Weights of a small image classifier: activation celu, batches of 512.
Rows from block 3, named by matrix and row number. Each number is 200 + 30 x the weight over its row's rms, rounded and kept within 0 to 999. All counts start at 0. After the name is the row's rms in percent of the matrix's.
# mid20: scale 3 3x3 conv (model.blocks.3.mid.2.0.weight, 48x48x3x3), inputs 20-29, a 3x3 kernel for each
mid20.10,101,243,204,188,233,213,184,175,230,199,157,209,210,227,144,225,182,204,164,204,152,209,266,168,193,230,186,187,164,217,159,264,211,252,126,167,188,202,170,197,195,163,185,168,188,206,114,209,200,228,189,198,238,210,185,209,184,261,191,224,152,137,192,184,97,197,219,272,228,241,199,238,188,219,261,183,208,194,179,172,206,203,207,207,228,205,288,187,181,145,223
mid20.11,102,195,157,192,214,231,213,230,182,170,184,152,194,163,204,123,234,241,197,241,151,229,206,175,186,264,209,234,132,239,177,194,194,176,205,164,237,141,162,224,246,232,176,212,195,199,175,204,136,199,196,198,206,181,176,202,207,161,213,229,201,162,203,178,104,181,204,251,199,258,172,188,200,242,194,218,209,169,194,183,271,221,175,210,210,215,241,202,172,230,194
mid20.12,097,131,246,190,227,213,237,180,185,177,233,173,200,223,168,218,165,179,188,187,184,216,237,239,220,154,153,175,186,210,218,189,172,207,213,277,178,240,232,163,156,210,203,167,231,155,215,233,224,198,196,181,203,190,180,216,208,222,231,179,242,218,165,220,234,195,230,171,190,217,213,213,220,139,226,217,207,243,211,193,232,200,205,160,162,238,169,157,179,250,192
mid20.13,097,216,234,238,192,202,224,187,187,204,209,218,225,167,254,191,183,234,199,219,203,188,205,161,213,210,228,189,231,180,230,175,215,223,191,240,205,175,151,233,228,165,199,232,199,212,200,241,271,244,184,189,207,195,169,217,139,205,260,184,270,198,262,215,210,253,156,209,219,206,219,224,238,204,229,200,179,207,208,177,162,290,226,243,171,197,172,184,213,219,232
mid20.14,099,236,207,202,242,193,247,245,210,189,195,320,289,189,111,184,227,216,198,209,212,159,132,220,196,196,236,214,169,190,221,202,251,208,157,171,188,246,172,238,210,186,226,232,178,197,176,197,204,194,211,216,230,248,226,190,179,217,213,180,191,212,214,197,204,212,220,175,196,251,239,225,246,218,208,267,218,233,166,177,155,219,188,183,228,231,196,170,199,193,169
mid20.15,100,223,170,173,235,164,184,204,167,170,183,233,166,188,170,193,227,220,193,196,217,242,157,204,155,199,207,208,185,189,212,206,231,182,183,194,178,163,198,225,197,234,197,142,168,162,226,225,191,257,177,198,174,150,234,148,260,216,187,258,200,206,209,224,146,175,200,228,198,174,152,169,168,190,163,205,206,188,155,242,171,179,196,148,195,140,171,218,154,234,217
mid20.16,099,158,248,215,231,206,167,186,206,199,155,184,216,225,231,183,268,146,189,195,174,195,189,192,250,197,222,204,194,229,170,228,187,224,230,202,188,129,231,188,242,178,224,201,190,248,208,199,216,208,256,178,212,159,177,147,143,182,181,202,229,169,172,191,211,192,182,191,220,177,222,172,201,240,194,175,204,238,244,185,203,187,214,211,175,144,201,228,245,219,203
mid20.17,104,207,182,163,288,202,180,243,233,192,225,169,152,235,206,161,250,209,267,165,164,169,193,226,208,183,209,274,247,213,215,170,153,148,184,181,200,181,208,207,202,232,195,136,179,227,214,216,214,187,199,220,207,174,212,227,211,190,196,181,205,139,206,158,194,206,243,206,200,203,170,226,160,208,187,182,194,190,196,196,182,204,212,184,171,168,231,224,141,158,230
mid20.18,114,209,204,191,167,190,196,175,238,168,174,200,164,203,224,137,205,151,188,147,233,211,191,286,198,172,152,169,183,242,173,206,226,144,166,174,225,180,232,251,228,169,216,141,194,158,186,183,206,198,185,217,177,143,242,178,178,226,244,173,137,217,222,191,158,210,241,194,208,128,216,249,214,170,219,178,267,257,183,221,168,232,191,159,182,298,162,167,159,208,219
mid20.19,093,172,165,221,195,175,173,202,206,156,177,228,181,163,143,161,169,246,163,199,157,190,210,190,173,199,228,242,169,213,171,231,250,223,187,205,212,172,237,190,206,199,170,185,199,211,190,219,182,240,214,191,133,226,239,197,242,157,209,192,173,189,245,211,213,205,177,214,158,231,163,225,220,228,207,229,202,173,224,158,237,214,221,231,200,197,177,260,238,202,160
mid20.20,096,164,194,201,176,224,136,183,191,251,189,183,146,209,201,168,196,191,211,202,192,237,135,219,222,216,154,221,173,129,232,172,153,224,210,209,202,199,183,201,206,163,219,173,239,188,209,216,243,232,202,226,171,178,175,183,224,215,196,239,226,166,200,185,234,142,194,166,152,227,172,218,203,194,239,120,213,197,197,164,232,154,226,244,220,233,219,199,236,186,171
mid20.21,097,204,157,220,218,147,204,209,233,217,247,205,212,233,129,136,180,238,218,199,216,233,240,184,208,213,219,192,193,211,186,144,196,184,225,178,236,221,233,122,226,209,226,202,161,197,193,235,202,210,216,153,152,225,192,235,208,160,169,160,168,242,239,192,189,188,227,232,192,179,196,191,269,206,187,219,166,199,255,213,172,173,242,216,163,211,179,223,219,221,203
mid20.22,101,201,189,182,185,181,210,144,226,239,201,192,224,230,182,162,165,265,151,174,188,212,181,259,151,207,214,241,183,260,220,245,180,257,183,215,189,233,216,161,141,255,204,165,199,114,229,192,139,188,212,188,167,200,228,167,210,196,231,194,203,265,147,205,237,181,203,182,184,171,221,220,173,182,225,177,237,200,250,209,201,172,256,173,208,217,180,250,182,183,228
mid20.23,101,165,227,199,160,238,172,144,210,203,186,214,164,172,235,171,291,200,194,133,280,202,239,175,195,153,220,225,173,217,226,149,216,222,187,189,199,167,173,216,167,199,168,195,161,186,231,227,173,210,177,253,244,255,188,178,218,201,147,247,180,183,234,210,206,209,282,216,199,165,237,200,258,163,243,214,192,220,212,161,253,194,207,192,181,161,211,197,216,234,214
mid20.24,107,206,183,217,153,198,212,184,145,221,191,167,145,215,182,197,214,179,232,238,229,214,200,160,169,137,236,186,188,224,228,205,220,235,222,191,192,177,221,239,210,195,196,172,201,188,189,220,208,186,217,217,240,196,187,236,259,202,205,175,150,236,187,218,254,180,274,138,218,197,199,195,115,192,217,202,230,187,263,206,209,117,245,173,228,200,200,179,174,176,181
mid20.25,095,216,193,185,207,218,235,255,132,223,201,213,149,195,168,183,211,184,203,220,166,182,182,200,135,182,212,186,207,168,172,200,149,226,202,199,190,233,235,207,116,211,241,192,191,219,201,159,201,155,268,221,230,221,148,212,197,259,136,208,244,211,177,225,147,172,189,187,214,182,191,177,204,181,180,209,214,194,137,124,174,207,206,183,214,197,234,221,245,194,236
mid20.26,097,182,181,236,189,182,304,267,255,195,280,170,230,181,219,211,192,229,224,215,221,160,217,158,210,217,162,199,206,198,182,222,183,241,179,198,186,176,186,189,199,205,153,219,154,312,189,214,241,204,203,217,205,266,150,192,198,219,222,175,205,194,242,193,206,235,213,183,159,229,219,235,205,179,202,213,181,217,221,233,202,205,198,181,243,205,200,159,185,222,193
mid20.27,091,187,192,199,159,208,192,199,167,167,207,171,203,228,174,217,203,210,241,246,250,211,176,181,164,180,176,186,231,247,233,223,206,184,168,183,149,225,276,210,180,214,205,179,216,213,214,189,232,206,249,225,265,248,217,168,137,160,170,235,201,147,166,183,191,220,266,187,236,158,190,196,222,179,245,188,204,205,210,237,170,201,224,170,191,217,190,258,221,269,235
mid20.28,103,207,172,210,169,174,264,182,172,204,148,170,231,176,211,165,182,231,174,191,277,152,173,183,205,158,176,202,198,172,177,188,216,213,185,183,187,178,193,138,180,242,177,183,243,175,187,213,178,256,181,153,225,200,175,238,209,185,244,254,190,216,199,185,187,234,179,192,226,228,172,195,202,239,199,136,221,163,188,178,175,196,216,180,184,202,172,199,179,227,158
mid20.29,101,237,273,220,197,112,176,212,253,254,186,180,190,189,171,203,185,177,176,203,232,161,246,242,184,168,193,239,222,196,179,196,222,194,223,206,173,215,225,166,183,202,210,154,238,177,194,191,176,207,209,228,213,165,213,185,220,145,182,208,149,181,223,179,191,176,187,163,223,192,156,262,228,182,216,168,228,190,170,180,201,196,166,202,208,230,202,229,206,230,162
mid20.30,096,237,251,172,219,176,227,205,240,210,161,162,235,191,147,172,187,184,243,191,213,182,182,226,240,229,211,215,140,217,266,184,179,151,182,202,245,180,224,181,243,192,231,210,179,205,205,206,195,206,189,189,216,188,203,170,200,208,239,200,194,227,238,177,235,172,131,215,211,221,185,211,179,227,174,149,185,204,189,158,169,198,184,192,185,239,118,189,172,213,131
mid20.31,097,236,178,215,201,156,188,139,160,193,228,147,190,181,230,206,174,210,217,220,253,147,242,181,194,232,169,186,213,190,205,179,211,228,214,186,219,171,215,198,166,221,171,195,225,151,186,165,213,210,211,178,170,225,205,210,195,149,222,192,217,197,234,241,168,170,183,188,235,181,262,192,181,214,217,219,212,255,209,238,219,189,202,200,272,220,219,174,158,217,179
mid20.32,097,207,198,156,159,173,150,199,212,178,178,214,209,205,181,231,179,175,211,191,238,136,253,216,215,207,186,149,239,173,199,222,188,178,173,183,242,202,230,213,180,244,209,203,214,219,231,180,239,193,202,220,231,206,204,244,199,197,204,206,168,174,177,155,249,156,263,197,229,188,217,171,186,197,190,266,255,238,212,224,248,221,213,149,232,214,124,184,191,258,224
mid20.33,100,189,139,153,230,178,192,170,242,183,184,169,203,163,188,240,181,205,189,206,221,278,215,232,211,246,228,189,200,143,250,233,250,229,218,175,181,119,204,179,180,154,253,174,217,185,226,185,199,169,182,177,195,209,191,211,208,190,172,225,201,236,246,178,199,174,229,203,217,272,216,184,172,208,217,210,170,198,200,237,194,226,197,217,158,214,212,193,231,166,177
mid20.34,095,145,242,181,173,184,232,162,143,234,200,177,120,217,199,134,235,194,148,237,159,207,217,166,149,210,193,195,262,219,239,210,195,210,226,225,225,162,214,203,167,232,180,171,216,175,236,184,251,235,236,195,191,169,161,229,300,240,205,208,254,186,196,207,208,186,201,205,198,194,237,216,242,203,237,225,240,194,202,259,268,188,266,169,190,181,197,262,189,199,219
mid20.35,105,254,165,177,190,155,223,176,230,212,199,229,138,200,214,209,180,183,165,225,196,199,230,215,173,199,197,189,230,230,163,231,200,245,182,198,201,247,178,198,177,171,173,226,211,199,156,236,201,192,245,181,213,145,218,239,236,186,204,248,190,211,231,196,156,167,101,191,215,197,172,214,200,235,217,230,210,253,180,187,182,187,221,190,172,183,228,207,169,205,184
mid20.36,094,133,193,200,191,279,181,190,247,215,236,201,287,185,235,231,203,184,186,195,190,188,219,212,186,233,175,232,240,198,205,185,228,223,185,164,197,220,207,245,211,233,181,192,240,199,170,147,239,175,216,158,187,197,210,188,177,175,202,198,199,247,209,177,201,206,234,204,221,196,159,175,186,145,178,198,220,151,213,122,194,186,204,175,229,169,176,215,210,200,211
mid20.37,101,168,203,216,143,219,170,186,176,146,205,205,230,229,246,182,170,207,198,161,210,190,263,169,140,157,189,181,210,194,148,171,213,190,198,223,230,207,204,229,265,216,176,181,203,174,207,235,225,290,211,200,241,176,169,206,267,158,197,177,219,222,200,187,254,222,276,190,225,160,196,182,180,222,198,236,194,184,236,213,158,119,227,201,214,236,161,213,223,183,173
mid20.38,101,224,201,171,194,218,211,205,180,203,203,222,156,253,215,154,129,230,226,173,240,185,241,180,166,213,159,219,184,147,145,220,181,198,240,146,243,181,146,189,239,187,196,190,148,172,212,227,218,195,192,177,152,236,208,208,198,248,157,214,241,170,186,227,189,145,184,184,227,184,216,195,172,219,206,207,176,201,184,230,169,246,184,234,163,232,188,211,175,209,213
mid20.39,096,168,181,190,196,219,214,211,207,239,194,182,223,192,177,281,224,194,161,154,246,175,179,198,139,181,236,185,145,138,222,103,159,183,169,213,145,230,154,166,203,222,211,182,109,208,216,178,237,200,180,158,196,206,124,250,174,220,180,197,165,190,201,194,224,178,198,229,241,157,182,146,159,204,189,135,197,160,125,216,262,174,211,206,204,197,174,197,183,242,226
mid20.40,105,208,244,231,165,178,193,235,192,193,204,175,210,179,169,188,167,157,243,198,245,185,193,241,220,216,165,236,201,214,210,250,261,194,234,236,207,209,230,238,186,200,220,226,158,122,182,177,223,162,176,169,156,223,152,194,268,157,166,231,214,159,157,138,203,160,188,191,154,154,230,190,169,205,196,198,194,235,187,238,135,160,182,135,214,192,225,211,212,158,214
mid20.41,109,165,207,150,178,206,220,176,194,203,195,242,186,234,184,184,164,217,236,229,176,250,153,196,237,207,189,199,229,168,184,193,192,191,165,243,203,250,190,159,203,227,199,175,204,240,186,228,168,236,186,236,204,206,177,172,126,231,200,215,248,189,199,276,188,201,238,196,169,177,184,214,239,171,193,264,153,206,264,203,167,249,104,239,162,163,164,218,177,238,280
mid20.42,103,198,219,267,251,190,179,240,172,225,200,224,194,191,157,183,153,180,186,181,171,235,222,245,193,198,148,184,152,207,177,214,207,223,203,229,174,188,165,195,206,187,165,182,268,132,174,226,192,187,182,204,204,176,215,208,225,229,193,217,269,163,148,222,182,215,171,193,196,213,199,188,166,205,185,210,222,192,192,198,207,180,203,238,193,226,174,204,174,195,217
mid20.43,111,188,206,166,201,185,221,212,189,211,247,239,225,218,198,207,201,185,187,213,163,248,194,192,177,207,177,206,218,151,229,238,198,220,225,203,271,173,163,244,190,222,188,192,199,185,203,185,171,197,201,173,208,188,194,174,117,190,209,194,202,186,234,241,207,181,201,206,162,147,233,246,234,177,234,167,226,185,218,214,183,242,195,190,203,204,147,219,266,180,229
mid20.44,109,200,191,221,221,199,159,260,166,237,155,172,158,214,208,161,196,220,177,226,196,153,184,210,238,193,214,222,211,251,292,201,235,232,165,222,219,126,249,210,212,190,202,201,210,204,216,239,213,193,213,242,212,179,141,192,243,254,173,204,174,188,231,203,192,184,147,201,167,188,222,221,210,240,233,181,195,213,194,193,259,209,157,170,219,255,228,184,178,224,223
mid20.45,106,138,188,188,246,171,174,199,255,211,216,160,190,186,241,206,172,185,195,235,200,259,216,207,182,210,235,213,230,191,214,182,194,225,199,161,202,197,186,212,222,243,181,195,200,154,171,217,193,212,224,149,151,193,180,265,194,201,212,229,257,211,196,185,241,130,184,231,231,200,180,241,190,188,156,199,201,221,258,236,214,158,217,251,194,230,191,212,173,258,166
mid20.46,098,212,219,167,154,197,183,189,182,166,210,196,231,233,177,161,181,235,179,258,211,176,219,232,209,197,202,219,218,207,213,253,187,226,232,168,235,203,218,201,248,225,195,133,159,204,201,200,246,189,229,187,228,206,206,223,162,173,166,199,231,245,226,210,251,198,208,181,154,211,250,222,259,262,233,207,130,210,197,212,212,249,209,180,270,230,145,209,222,167,186